Weights of a small sound classifier: held-out accuracy 99%, 78125 training examples.
Rows from block 5 of a small sound classifier, named by matrix and row number. Rows with one number belong to one neuron. Each number is 128 + 24 x the weight over its row's rms, rounded and kept within 0 to 255. All counts start at 0. Numbers have three digits each. After the name is the row's rms in percent of the matrix's.
After each neuron's rows are labels from the 100 clips, of 14848, where the neuron reaches its highest value: "strongest on" is what is common among them; "band" is the frequency band that holds the peak. Only what is clearly more common there than usual is listed. The data: notes from a synthesiser with random patches.
# fc1: MLP up (model.blocks.5.mlp.fc1.weight, 384x128), inputs 0-127
# fc2: MLP down (model.blocks.5.mlp.fc2.weight, 128x384, transposed), outputs 0-127

fc1.366 103:148124147137143141134099173080130135098146102122166108168148123124159131094151174136090151148147103094116130145128119150096141121126118174154130105118156167133095124079154149142155125140123141106156109183185134095119136112141165113109113090153144106134117132130083126127115126118073145117117140105156160138050131144137147119125106084137105114120103130108111142126161120134115167124128
fc2.366 107:131099113086152117121132117127098100147140120134145163140136113124126097138093136157139170154148087124107166100088174105140119155169129106160115095163081123151121103152123112137112115129130120135133138120115111128145108064167149129096087146079143158129180093093166158132094129125131168134143148118126139141180119106120104092138119120121105142145127081104112137101155150115177132130134
strongest on: pitch class: F#; hard sync
band: 500 to 1000 Hz

fc1.48 102:108108124149125140117106158125087207132118164146140158145142122126157133174119119097108101110132111107141095093144097153145162145131118085101141116138182157136136108104150098170123153140143150172154103100133148151151179085081068115116126074090137131077128130118153145158134129147129129129129147122144090131120127141127120111116129125138153124133133121084131133096137117130120083115139
fc2.48 108:134130137179134170118116091149122091109125138135167107117148108152135130117117132084126136147066112113125125173103132121103179109147132157159150163128132149128123109131153099153140125112078124120092131154131119124144134150092092104092144109127136199149170146155108125090090107142165135133143143081101167129128131087133140162124132143131107134101142146163105128108146101115127137150184
strongest on: bass register; pitch class: A; triangle
band: 0 to 250 Hz

fc1.328 090:138123129119088174071086156128166105127126102131122154113118104169113130141161130132130118090168181117161105076077131116100109115191129128111122133155091110125096118144161127142091118122110126123120142137131118159154140168158096110128134111148124099120115092158176121129119137152146120123108100157107144113117117126100123092131122177150147141130125115143147111176081158154149142107112
fc2.328 086:137158070154111145129112097139142156133110117103141128137097104092154108094136158122129164115154077137119104084108146096102099115160125152120139112157142126121115157096171090133169176116088097107103120124107173142136117085048152123137119134127141148080133116137110155113139105149088122136130127164133147133153137132150142158119144157131136139120166142171141084120141142122122115120110
strongest on: hard sync; pitch class: G; pitch class: E
band: 250 to 500 Hz

fc1.52 097:128123081144121114156098146118151117174147159093111083158099171166137159115182132117134110126126131125154054108103111138135108086129093140109102148145099169136101142139118115135157136117144095127121100104116120114139110148145132075120187128127127127117117175112130084133107143176126132076183143124142123117165157129130079152152141149109129097117148136132148123113132114139131122129125
fc2.52 097:153136159141105098094137126105121156164107122111096087177157155146178140133110137141147149130135119127105146119168141187125104118119107148138131111086098132141112134142160115142139116171150143106145166157201162148116105092142145140105115082145151111110126174123131162130148107141140134155128111107151107133130069128156107111146106102134140127147150165136132149149165147171113125159155
strongest on: bass register; pitch class: A#
band: 0 to 250 Hz

fc1.297 105:152118158131170124181115128102115133129119118133147170142108111126101102096129099116117136148093118135153126110153100111123103124142133153155162081119107171147108130154163121107071100155122112091158110072153121101090115133143159173107116153166121116119117158131153134153102121146134134114111170107089111091130149083117169178147138152131119161149130143115104150133143142139087106097132
fc2.297 094:125160107163125116124118144121141083114114135144102155177184144127151140147153121102109106120134171082122155155164137091081111094131087131123139129116142107116103112137111134125124136151148087128111178166113150141146122093150163155150114102193112079134128113110145184103155142132113108128146146129140145122144083093169104129125131148132127147115107158122137154175103147146121136149151
strongest on: bass register; pitch class: D#; triangle
band: 0 to 250 Hz

fc1.35 094:122155110163123138146121105131154137096150109153110118169145137108119160138138130127166122176151103144149103194134131110092108134077142121163106111087143131142119110070154125119090123183125147125154128153136123137111137090161092097099157076125146130115115118102125114115123111119093129089153166124110161148124101138174138153151148155135117144107076112138099128169121130148117153103144
fc2.35 093:150124120147136173111106168127158114149136139126152117107135090130148133122114180135144121137194142103086138096123152122148097087129128095141147116103117133083128117132111112141122165163138119151114147114131152159120172126137122125083147182117142166153096139135195131145136125165106115131109085082131140147137087082091135114124128108124122094146143121066114111136122131118169116120107
strongest on: pitch class: F#; detuned saws
band: 4000 to 8000 Hz

fc1.320 108:100124127143150112157114140135123158165115138131156129131128092124117131128109138171102122070124149175126124095131116127180119104160132167156100138105134091136155167091197122156155156080106167086115107120123146100078150114129146132142123153153129120085158128125106108135138121150170140108145161114114130094083104115178136139131153134121117126115127097094128112136082117119127092145131
fc2.320 101:123175101155133144159091117105092114129135094123113125127103116079138113153108174137150109120106125130095162155109104124095119114161127126128073084106100141088121122116141125122125124163146127131149101122113087126183112077147124127133077096091088127131091118097161157129147133094122109134159144128114174102163121100142142134157097107139134140140121170120113168170146152151117132124155
strongest on: pitch class: E; inharmonic FM
band: 0 to 250 Hz

fc1.13 089:135142091139124106105133114120101132087111120137150118158107150079144088152095102136099126126132161143112111155131133141178163128112157119147118121134114110132148152157107137120117134105107119133163128058161141121091086098114159149123131098147166092163144156124117090143152166141155195115142119145164078146124104139105120136147151147104095161109144110104092126108123118082148123150146
fc2.13 072:137124128144153131143127145143153143112108127128097125126111065132142144144132159129115080097113120160139144111163126137139143064115095137154157103114118137129150085121105076113154124148148177118141121108135133140108105110087163136084140160130109197112110129112161166174102157128144120117159121141115100100115091130111129122116122144129078104086116129150109148165172093143121170135135
strongest on: pitch class: C#
band: 250 to 500 Hz

fc1.0 111:124128161143141137143145137140161155110096114123099145154126183121133086163117181126126116078155090106102153110147151147127120086132120122152135120148145117135132113136124135139124131146100147169126108147116150134130094122129136158124076147119101088155163077150113126108139127152123138120146110117102090133092131119143117104110132183140118155093112145085096191180099072147127107113112
fc2.0 106:173116127088140110156108169094145154118139125131152177155153153099117097136100106075131138113127164097132105166104132150118081157112134136111148113136147105137146164105103117118105151144122165148140143080111123173116105121144140137155103131148069140129125113136111167102133138160133059153128114089137178120135098117152143140112154152129136140134172111150121155156129119134111128174114
strongest on: pitch class: E; hard sync
band: 0 to 250 Hz

fc1.224 071:110159105059136094111120151128084104132110079108088100142088105172162140113126136112144172113128151152119139135112170150135143114097137131147147132121096135135114137103110090147133157120107123144180060145144132180113082154152118115150138139152116137128101122158113154112177123135165158120126128108119106101160130126150112150108148130121155158131144113099167094138144143096120099137124
fc2.224 075:160134143165141067120087166131097134116125113109144148127086162106133103145112141162097135152104096131123112128135110200134152121073134110087130134094145137132123120117119170118150134098125141061138119161152103155128124126121122109135114126141113137155126084123146126140135137103119100128166176127092125187135114111125116109143107173157098122110121104145154112111114156083128119117174
strongest on: pitch class: F#
band: 4000 to 8000 Hz; 0 to 250 Hz

fc1.82 131:167151100115113146153123143100107124151117121121151114137163093142155141171124143081174134098132119134106139177118142111124132089096166143139101140114093136101109098133114110110143127128072084171153122200104085145139124156140099146126135172139120148106135086143158137108107097137111132130068125117147117128143147127176169107115123134151124170113113136092129143131123113097157125134125
fc2.82 127:153144141129132131119152136055174119110103134107132167132130157132128121096181130091167122092148102138139130134155150200146123140157148138173126102173149172141130121128113155110120126137126099124107160174111113105111140131191137125151128134130131069154135133123113133100153143105117087113141121117089102113152144155138138096144119153118147165157142139130148134106125146089093156121106
strongest on: bass register; pitch class: A; pitch class: A#
band: 250 to 500 Hz

fc1.285 094:122145162130181152136134117165094135129114118141133163133066093102124155121139127145100133146139121124077100185159098135123150134152097166143125148111124156141093143111125145108059136087130108143139117143137154136144201155117114127124152167135159093086137110138099124142149111117134102077156133114110144101126109113129124129120120106100158120151121138118128119157077162089141124132127
fc2.285 091:110080084146152115112125091131100115115154170156136130121100110133131116150062180127101116092128106078139160133108156144165154122118110105099118091121084132119138110136145127114141097116188165134149122179114113129105109103135133112139127141132119098100122107151105123116143127119110109112124134075136116106128108151173123111105091132083150093118127129102113155089151096127167123158154
strongest on: pitch class: C
band: 1000 to 2000 Hz

fc1.125 110:152146110113103164132129152147135173151118140142121096115139115099144145119141144127160154128147105104153141140137111176173122154151168143169112091135128111140128155131089135080141165137140117171133116144194130172156100090136116116129132133140122106072111127132102114078132094121113071154112137103095166129109133108129122100131103129126133135125083106111166095132118138143122075149102
fc2.125 107:095164130126132103152165151094138105128141146096137139078119149142145124135115167129127116097139149109098141139130119147125152135154100108136150173118083113107119155118088101112132167095120082119120100159136105162123099134105095144118141162091115139123147140114068117150151144153092101174109136141147114138141115151131099090124114136108124136185143095097081111059128109128144121151146
strongest on: pitch class: F#
band: 4000 to 8000 Hz

fc1.44 103:156126143107184106104157119136099099105108183124145120089152133128104131105121147110152094128162123139118134152134135133119137107137172127135155129106117198130146148137120133119106127131096140115141096125087154136129114115097105079134089098149164121114165105121192106165140106123156084090126107126088166140109158127104148095129147150104125126122126102134159151181149137124151091102128
fc2.44 103:114136105112125186145097165142108131130106163099131126115130087146132136098190145147091125134148133151121097135166095135149107156117140134158152155136126132136189174131107115154095133132122175096090125141130140098143133098111121156166171155132136186098130120129135136112102130112121103119129123048140169121078136086157140135138151147146133145124113111133144140127118147141093116120115
strongest on: bass register; pitch class: A; pitch class: A#
band: 0 to 250 Hz

fc1.298 103:149113130117142152169160147146125143097141144094173112141134092152141131144155128128084146153175149145190120114124120139152130117142171126098133109079112096123098099141146086154142129091121124096061120126117185165106068098099138148110110116137173132122120112136111132127123116142147155095101138128110129129095144135127140100083143140148136124123133132172092104131147162153098121142139
fc2.298 109:084135109141134146130141134141121092121117079138114139125174149120171141110124138130140145131106129114117095122125153114145146114095148113134100092115173101144087120133132131142156099137132101112118092144177134121106158136153170102147144108095129129147174090162142123159117143137183119121144107157144130131137126094099150124170088098132177160078123121111172081101144134143169092123090
strongest on: pitch class: G#; harmonic FM
band: 500 to 1000 Hz

fc1.11 085:097095091126148138155137132136072162053121141099141120119128170102159122090113165100185108141156133133147088137098121137158156146136097140149132131120132135135102164142135116115101153138166131104155130124138167152142106095114119123113145122139131138153130169132116162096129133111107146125146135138098148111118062141135151139092184112133121093094102109102173101160117133150128106136143
fc2.11 080:110137141153128108065140144108135121147122118112096133119093151158110103158104115160108170147174138094156124109149130126147119171119146144115138104090073158105160139145135114129146143101099123167136172107085160100191155111118092121075118146110142112166118111099118132150082133164145083143137161171126108117143120149132126148122169150153132103121119128126146137130151110142139136140149
strongest on: pitch class: G#; hard sync
band: 2000 to 4000 Hz

fc1.116 117:115133132116144180124120150099122126144149105110137129119121116138122117152156109119092109129164115165123106112164151105128120156129113126093165137152147163142151105083125109147144179122128138140121130102182135093108103102128126119110108140086153083112084153085099106159098136152143071146110119135146120178120122164161170135138118162127109174087109115118134092094099134132149123138175
fc2.116 109:126191116126150092140128120113119140149078117130109060128156114146131168153153115125111158135135109124117116105138130160126148120143151110179093148075125154099144092097102097110133158132110108127127147133133167087129115122107116155109157192117130130126141135136156151110119106087146146140148131157117161161126122116104128112146112149100123117112098077150151155091149115162112168168162
strongest on: pitch class: E; inharmonic FM
band: 250 to 500 Hz

fc1.216 075:141095147071122177133109145162117145153144154074152132163128117154141128136109121137097112143122169140097127120113155105112122140155112123148158156112090095145123102094157132094142099108095143098126095116167150152157099176111109094095136127099153208101114122147110176155129133142104117164116127077115112117116146152147153105134130139118118125157143113150134135122134114131142104139088
fc2.216 069:101142143159173140147105142106107132117131109097137144158088159141130132112097127155117115117101139087131142123142141105126111120070147120127148148129180156166109094111143142170117119154113118093115159120130162177119109124124157125159144128124095124112127155080099109124168131132152108128128104106164171103104107092124133134094082112121144139095134090084123124132083103154138153105066
strongest on: pitch class: E; triangle; square
band: 4000 to 8000 Hz

fc1.161 098:154128097165133138142141105139117103097118172146154097139141119113119104174149109120125094118173112148086112165142117174129125105107154105164128115122108120098126115154109131134187174113108126160125121139141137140113159103121139148108134156113133155132114096145189111170135128131099111097123120103093093153127109136139192092149118120127087118154134149076118134114123120122090174132086
fc2.161 101:123144138153113127104123113113094093123123120091166126098109128146099122139114114101131101138099116107114102124138109116132154122117169107159120105141116129134116117116163098158141112088117154173165105126093139157099098159141078106143113110168140112124119120159092130158116159092136165136145128111109134174116131154083174160101138170167064121118084134123109117123179149095125139149100
strongest on: bass register; pitch class: A
band: 250 to 500 Hz

fc1.292 104:119165096120128099143134081152104170103160101117095124156109154150150090128134084118161168102155156135135143139136157077124135139154127171161149121123107119134122141113110129088099098134089135157154106129168106140113151153099125113143130114174167092134163157137113096169153122118114098106107144178124107119139148120125087150121131153115131093060099125113151112111123115129148119138121
fc2.292 100:155111118116147114112097128137137116113155123143080140125143149099119120131103103181085131118129123146141132150133115127108125107071084126175123127151125109109114132085126159136109097065144120171125132082156116144132143115092140150090141125128147123150145149112107125143125135121081103115153128137164142075138123189147095109138117130140128097159101132182144109121196135126096102144156
strongest on: pitch class: C; triangle; pitch class: A
band: 4000 to 8000 Hz

fc1.199 119:141093111126150127129097111116129139105159116127100172103118157126126096145125079172164121160102144125167146118096122129112105151152116124145156144127126120100164170153158105128081147089148129105085112109190151127118173120090166114145166162123133152179140123137134153115128141129121126135119102084107165109118170145132106123123127139090148106104123084095103120125121136147124100095167
fc2.199 120:141158144155099180119139154136146088089192119106110137149181165125141116166103106102148133127152168142168161138130113145155110120127161106102091165164171135117127131138137107203182163147110121136122125139083089155155140114095120128136136095119120114129102109132126119101153116147135139112110135106116150140123138112158164126119104135115159127174145096140141104129144125146153134114146
strongest on: pitch class: C
band: 0 to 250 Hz; 250 to 500 Hz

fc1.363 089:102122161105154167090123107121108114152131132149131166143164103084157119126124117108118115097162146142129147113143154114095109143143126098098151168135127117142153133152136115181138137116138125146143104087171147134146146124124133124128120136177164101125132108152105108152111146108085095140067092109096124108100079174172110119169121124112123121093165163092116160159164133100147132129128
fc2.363 088:098109112111165130108108095123134156118097120141099141109111099180104096096101113167132130131089131094094116121119157137140162132164131128125130139107097131097131084151140098172145147119119134101153101139077138126127106159107088107122104108105126124083125109115120085111167128129125118138076097170111155144151122132093109148150098148139085089113114120119089072108105113123154126113097
strongest on: hard sync; pitch class: E; pitch class: G
band: 0 to 250 Hz; 250 to 500 Hz

fc1.223 116:133136174137120137143140147139123157134163119153128134146104123107141115117091094153149132078124134055139169166194137110110167153122108111141114139137121130137117095156111113106122154127138143150116086152130089149138102110145124142101140150151139145108133123126118126169101130150117144113100095145167124136150133110163131118114092114124038136150123130118145122153087102139107171080095
fc2.223 119:183138130157158121118104146085164151144145107132131145120148167138115131088139136113121152112148101151121159141110134149151159146117121131088152134109130111129149142127095134133134089145068132107117176152094115098112118190122117097109144109136118147114148130105151148128141145099140121118093149129071157135119100167117113139081094112106130082112102102135155098166131147097113082177116
strongest on: pitch class: E; pitch class: C#; hard sync
band: 1000 to 2000 Hz

fc1.198 096:138078160146143115198102105082128098103129090101142086140142146149104132121147160138129133133136120132143098132166102114146121100152141129139106160141115149131110120118142116083148147132128178103119116111118147090119147114135129130151128097143171150153116153139155110109169115126148079166129100172125109084111100094125096165167159117149119136089108147118139134119182088127142106103123
fc2.198 102:108091142117122181143087109111142146150154106141116140157133132161149126182155119168132145110140118138120121105133186097163121106104140126098114099100151144138147112138153162120158121106142118113142152140165130151148122133144141084112178134147146140141156157151105119140153129103084147144133130143189148147159132094159129141129183097133132148145097102158152100167130120084168156100128
strongest on: bass register; pitch class: A#; triangle
band: 0 to 250 Hz

fc1.338 110:094139097124087140171108121126166130177175100144133129126061095106151059118110139123083146141144133137133126144129148103142131130147113158131084174115125135110158144071140114172118147170146133190128099108127158129155128114120136135110075123100130114123134135117168129153083146131122154127117095154088154108135145113128119156140149127126136142117153122112127155113143108133108119124087
fc2.338 102:128107107114122157152143160092121154196126134099104116150152143159167113125150129123126116121098098089102116118135117142152129161138128119112147141145101092104125133092131126149106176097095130124148095120164174115145092106122125111143154189121127137143144144105092117099150098147142131134082134140150093139136141122137177159083142113148189099142111152156139145103120087095105141155121
strongest on: pitch class: F#; hard sync
band: 4000 to 8000 Hz

fc1.171 102:131139159155114155097153141120079147119113136142131120157146122144137113160136122178141127104157106086115133126121125128152134114127140181160079156130154140117134075156136159130116123149134110111148102093128130125080122139110082130115129177129128130096126126146121123129122091101155111141155158172102105134169088129115147185134093078103121129180130152132083128096147105140149092163110
fc2.171 099:119106088178162122090131113127143121105132140104145124167131155107161117141088150126151126146139139191063092108148142147150159144096140110149127117154126121143139116166117118083163128127090119140146129130174093139106103170136144105125174147140138078089123132110121146142160146141167132145102095111134139123088176157135108158139117141129129097115094104085114160150133108131128112126151
strongest on: pitch class: C; pitch class: A; square; triangle
band: 250 to 500 Hz

fc1.60 108:132150178133145163113139147095135149099140152177106094122126106099131126125141116150152106155153128115124126085119149134137132151156129114120178139082142118132182161115128130146128102163125136134098109136103178130120098125138124139103148091146127150109114142107118102129091074123134113135136178086151129065129108107138142125162149148117133098133095137098129126102148100123167150062174
fc2.60 105:166138170127118133104119110137091129123097127152123112158115133145112134123091125093114108143162175128149138149143083084168140149106149124114122171125119137117130134147149160109072119128110157101123141122088150142143149148119132148093162150106153171087127094136122118129090167163104140091135075157111111121123114157118134151123151137158179138119131085119122155101137149119189140083130
strongest on: pitch class: F#; hard sync
band: 4000 to 8000 Hz

fc1.50 099:146140117135112104102139116113109129136100106172117131155147125097175112139132098126169173115103150108143120139106091122172093153151101129107108123088124149073130119123110115148147118091097131109192109101136158126148169177118118135136107134136146118180116129135109121121171129160105169109084098102145080143163118145135093110131171116146133159125139112147139140088140105140160117149146
fc2.50 105:134149132105105088132147076133149154134135114118069110068155115138090160132117096132139090155103177174133146103126184117164095045122116115103086116128130108105153169126114123137159143120126084134125101085097145163121124149106130151105147107116106125125114147110142131112121133103127121116149131156139117120070088107120132103120105096154113126140108129149138128137114143130117150125124
strongest on: pitch class: C#
band: 1000 to 2000 Hz

fc1.105 089:091129106072127109156101131075116083101158075136123138161114118147121090094141175127108152133137110134115117135100140103138114118109105106155129138138137132122134145165134145120142107119140148103142118170149084158154101086154148161129188120130122165124156064131121128099075135171124114134126123121139164146131103162131130109124150130114122133150119148137138138154074175154123146152109
fc2.105 092:175149130093130134088123116141089162178114124103118113171062159123101130126103117130114104159145128119105130144106155141154142146124141088102113147131137138123165078122114162126141106121112100143161126121123148078115111095148121101099106127171152113163120099095113105153114140118154116104073144121134124135146118137059090085107119172119124104117123116146144117118096098109155120109125
strongest on: pitch class: F#
band: 4000 to 8000 Hz

fc1.61 090:140130120097127159122102137106147080093115153166108141155124084150163088135134127123105148179151084145108128113140145157131171088118165135125142139109149103111101132092100138148097149140122095119109107149134113131118117089123125136161104121114131104144120100118132099104184127142118105088166139120140155094157161105161157144181125120124173137105105147138147148107109075176143120117142
fc2.61 092:127092094166164147137114131119167122123141160120088130137135107095107122154147118148142093102133129108106125147112152135160131159118102152112140131128101150035124153158138116122126105125123116104106161133163118115147053105168154094157082104119120136108133113133120113151131166147099101065118139117124150150115109120116120088138155140119125101126152123167125094079126147121106128106136
strongest on: pitch class: C
band: 4000 to 8000 Hz; 250 to 500 Hz

fc1.301 112:128159107148104168128101104124118039110141139110083149126142109119108146101140162120101137098137101108132177145123134140166143119158164044126165135093137136113145118101134138163127111122107184144119122132097110137168129112149094090103121125143147173113132099122126138116132115118167118138088121148152149143121149165098150130128151107135138140144164127117119123105119162118126098169127
fc2.301 109:108149174107110138112101116101137140133110132142165123140111089173164177102123087139096107119168132061147122134096124152132123125114137105151114146129110119130152159077142125170099097131150113137108113103121134117077145125155151134082136165151157156140123103120143078090117146103140138116115140121117139104098137084155130138117167156135119155172141128116137109180100129117145135166102
strongest on: pitch class: E; square; triangle
band: 0 to 250 Hz

fc1.291 093:148154088144119146140134153109150143149189048101111146113129130109158111103165139162090102141126107080143147085099143115123113125137155146126143149157110138122114138157112093131103139127135126156126116158100114152157138097088117113131129138119140118139144105126129148141141118136121137137175139112125116155106154149086087160123153156099097133101132111097170104136081110182112090172130
fc2.291 093:129102135147102115117149111168153142072149146136121156079086154160129139177126146102150146145175097087125151134057107123136122129150153158095122102103131165127115125119108125098130137113124156132173123063093127101132103147148119141104121111135127063135134116138135114127131120144120120163135089120165130150129099139121140146092154113152124154114080157166112123124110132152140094132104
strongest on: inharmonic FM; pitch class: C
band: 0 to 250 Hz; 250 to 500 Hz

fc1.335 056:100134121124162136163125149148135139116108116144150125083124167104147152143143153141111151125175093169093116070132114121109102138141139134129133154143101079122113107119165124125123089119129123153117102112120190124109168144141163120128136144080104159114131153135171099154110095115102094165151098105105117089141114130114136162102111156162164141135122154139127180126152123113124074093131
fc2.335 054:116082128125125126098182161126123116092126104108129135112163131155136132126160122115124149120111127122107109148121138147111139106108092132103175138150143159119117152087112115129142091097117138133136133150135136207117144139141110155118143092147135121162148115159126123134182127145121122167113153110122116139121168140180151120158142162158176108117169106134103139095042156127111107127091
strongest on: pitch class: G#; triangle
band: 4000 to 8000 Hz

fc1.217 128:139163134170116171163126144093142149153118164108111057116120081142109138120103129092118120125159135161134156113060088111099099118098149126137157130137151136127155148124141155127104109106106111096154136088126136121146093140155113162095164110141159107113119126158085128140144180126098133124090092114105159102150158129129142125141101140134133093140119126172133167139114145152115114141144
fc2.217 124:129134135148124174141098135160118104158147131134113136127101148141086144132105104114148128136128122141087100127134154092100091121128142180141125136127129138116113149089095129096121150168153127164117166101116155101156107105150145154168127150144119173169161165117138108073130156124150132144095124082188138122123145125130143099095100156134126136152120097178102120095175143133118109169146
strongest on: pitch class: C#; pitch class: A; harmonic FM; pitch class: A#
band: 0 to 250 Hz

fc1.143 075:094143113134094158120138161134092149121128101167120152160110138152093089102110098172100109129116085109158106173159123104140110121091155121119135119155122149103118136146132137102133123134156131138148077090117154179157121158130127137133098122110132126154123161137111128103120143141154164103102120072101121116129186118138128172107090131139110145145132121120165108184098099138156112083136
fc2.143 071:097148151146184125133122171094110132089158127164128139128114143091145123144137088112114161114114129139159097131130117152095125158135086140126124062111130080129135140110087120121114138120159136143140137092095126113119100140117180137090170108151093112155103118121116124096137188125118140165130132125115154131127097131136115151105113085118165097117094176155130121169141125135106132177111
strongest on: hard sync; pitch class: E; pitch class: B
band: 1000 to 2000 Hz; 0 to 250 Hz

fc1.329 091:140085142124167109130108082110094159149157115121154112146142128112143090130142105119124137087105126130105118106149157129082128108128154136098134121165132114118137118138161108128152142130111130083133142130140175134137106100104127111106136126138127167122127122142174105179097157162148109144137102163149156170074099074125161115102116170089104136144178132098102112118125160150159097146157
fc2.329 093:154112116076111088146147100157083120156112142051117143144120134133137082103177130134160108110124135107133093114134114141116139119139120139141110152160107138108146070122067121172141111112128148166127137103132160140115124141149124118118148158102136143142100123118123164162120121122107126137123149131158116126150129152126129160168094088132114108093115156106112045118153130110164111113120
strongest on: inharmonic FM; ring modulation
band: 0 to 250 Hz

fc1.162 104:142129129127085149094109115120090136125120141105131121100136124099108171103155148101111096166129138128153094129122127115103106126189179095143131129170121121098158143137107080106094164121126116137137127128116108149175190143143116095123100141120122107082131105121088164096118145138142179165140114120162115117115115098138124175128134126164128164127147096135161132123093137142156139078143
fc2.162 100:137151146104137115085111114143142173123113129099116137131118135149129134086170120129128185152100083132161147124144140170154107130103113136132136135162115139110102146114119079143122155119112123084146156122141142139129113163142120146119153129150116143119112157194165113137111113110121203119097141122179118135119112124123108172154119123111088109129147071122119081086120172114128135105088
strongest on: pitch class: C#
band: 250 to 500 Hz

fc1.206 098:128121099118118117144174133121093126100156097146102120166098115110136121118171131127120105137113124139130160195146123114125210089117098128128096130086131117127098066140123078155139123162128136142131145104155117141111144126116137118129168094176166135105093141174105138139158150128153128101161115139096168128116126114086108130136144129132102131131088145118152150150100109138164118109153
fc2.206 106:146115125156155115122115178085138126111149140131201135104138126126097114141183088128133141089128124138093122120123100101153121136142121101173132122132154120085130141157121126143151112084112149109161106065140101131126126116126163115124124161134089115104194101093097118128165163143141089130101140128165143141119123119093136149119125127120133101185153122136137121094147134131168096145106
strongest on: pitch class: C#; pitch class: A#
band: 500 to 1000 Hz

fc1.75 102:117089118159117148111098140163114133101152178101067133088159072114119132135131117127150161139135122114145149137118143147076177101124127092140148107166125146143158119147136171123118103112125116118094162121083096120157113152139111146120108141149147111095104157168118132128166132180106128096127121127127118163161131111164089123147102136137126171103143105128107103147077131123128092147121
fc2.75 111:098149130133130143151138134137146171116130125139110155135104123197127177102089119057161142123108105101162156133123104144153111149148089135110135127158129127097104151099139126111116146154138079143123152138116113113103102136166150082101128105109154110119073107110118107118105142155086162110149160116132151129123152061115148117094153110137135125121127127155107098164148108105130120101161
strongest on: pitch class: C
band: 500 to 1000 Hz

fc1.30 058:089179146148148140119062154171098122081124145123148111169125106146097129140128112130137100146146164128097137136150150131174132130142127135098125152155112112148128109135154157097137169124106128096126157110169116092130161125110132095092133131144138143159139098108084167076111138167144126117135150096145092114174090132119150154112137118128129117119153105107148108088087145141104091142124
fc2.30 056:113112137124173089127123133117109161125097101117115135097136149099141167107133156132152114162143115159139150135127126115140148134112133105135134074167123132104105097148123128114180107098163153079118171116093098112118116133145133099173086144117115067133107116107146143135100151124179145156110097132171147114130123142127100161153082123112096158111139152112131138134155066132150127169117
strongest on: pitch class: C#
band: 250 to 500 Hz

fc1.15 115:090164105107087105129136098116121110119123112098147186125132153142133109148119158158141137157128111117157099114095136155114108145130117138134073102153171097147105152083108084113138124124142166135151116131136113145104107131127135120128130158117139127131175171154123112126122130188156116143120171103107124139145162136175141057089122133083145100129162110158100120120108164151138106131118
fc2.15 108:093109141133126140110143111123133118152092114138097132140101101099104145162131109139123083160119121127124180141140162135146133110121138090170155105109134114142128180153151121104146136119085110102092096131087101156113132117139152116139170105132134126103102112164105156160070095124128189126088150158124171097120119130120137105115081149105114108127139192131155128109124112150145091135109
strongest on: pluck; pitch class: B
band: 1000 to 2000 Hz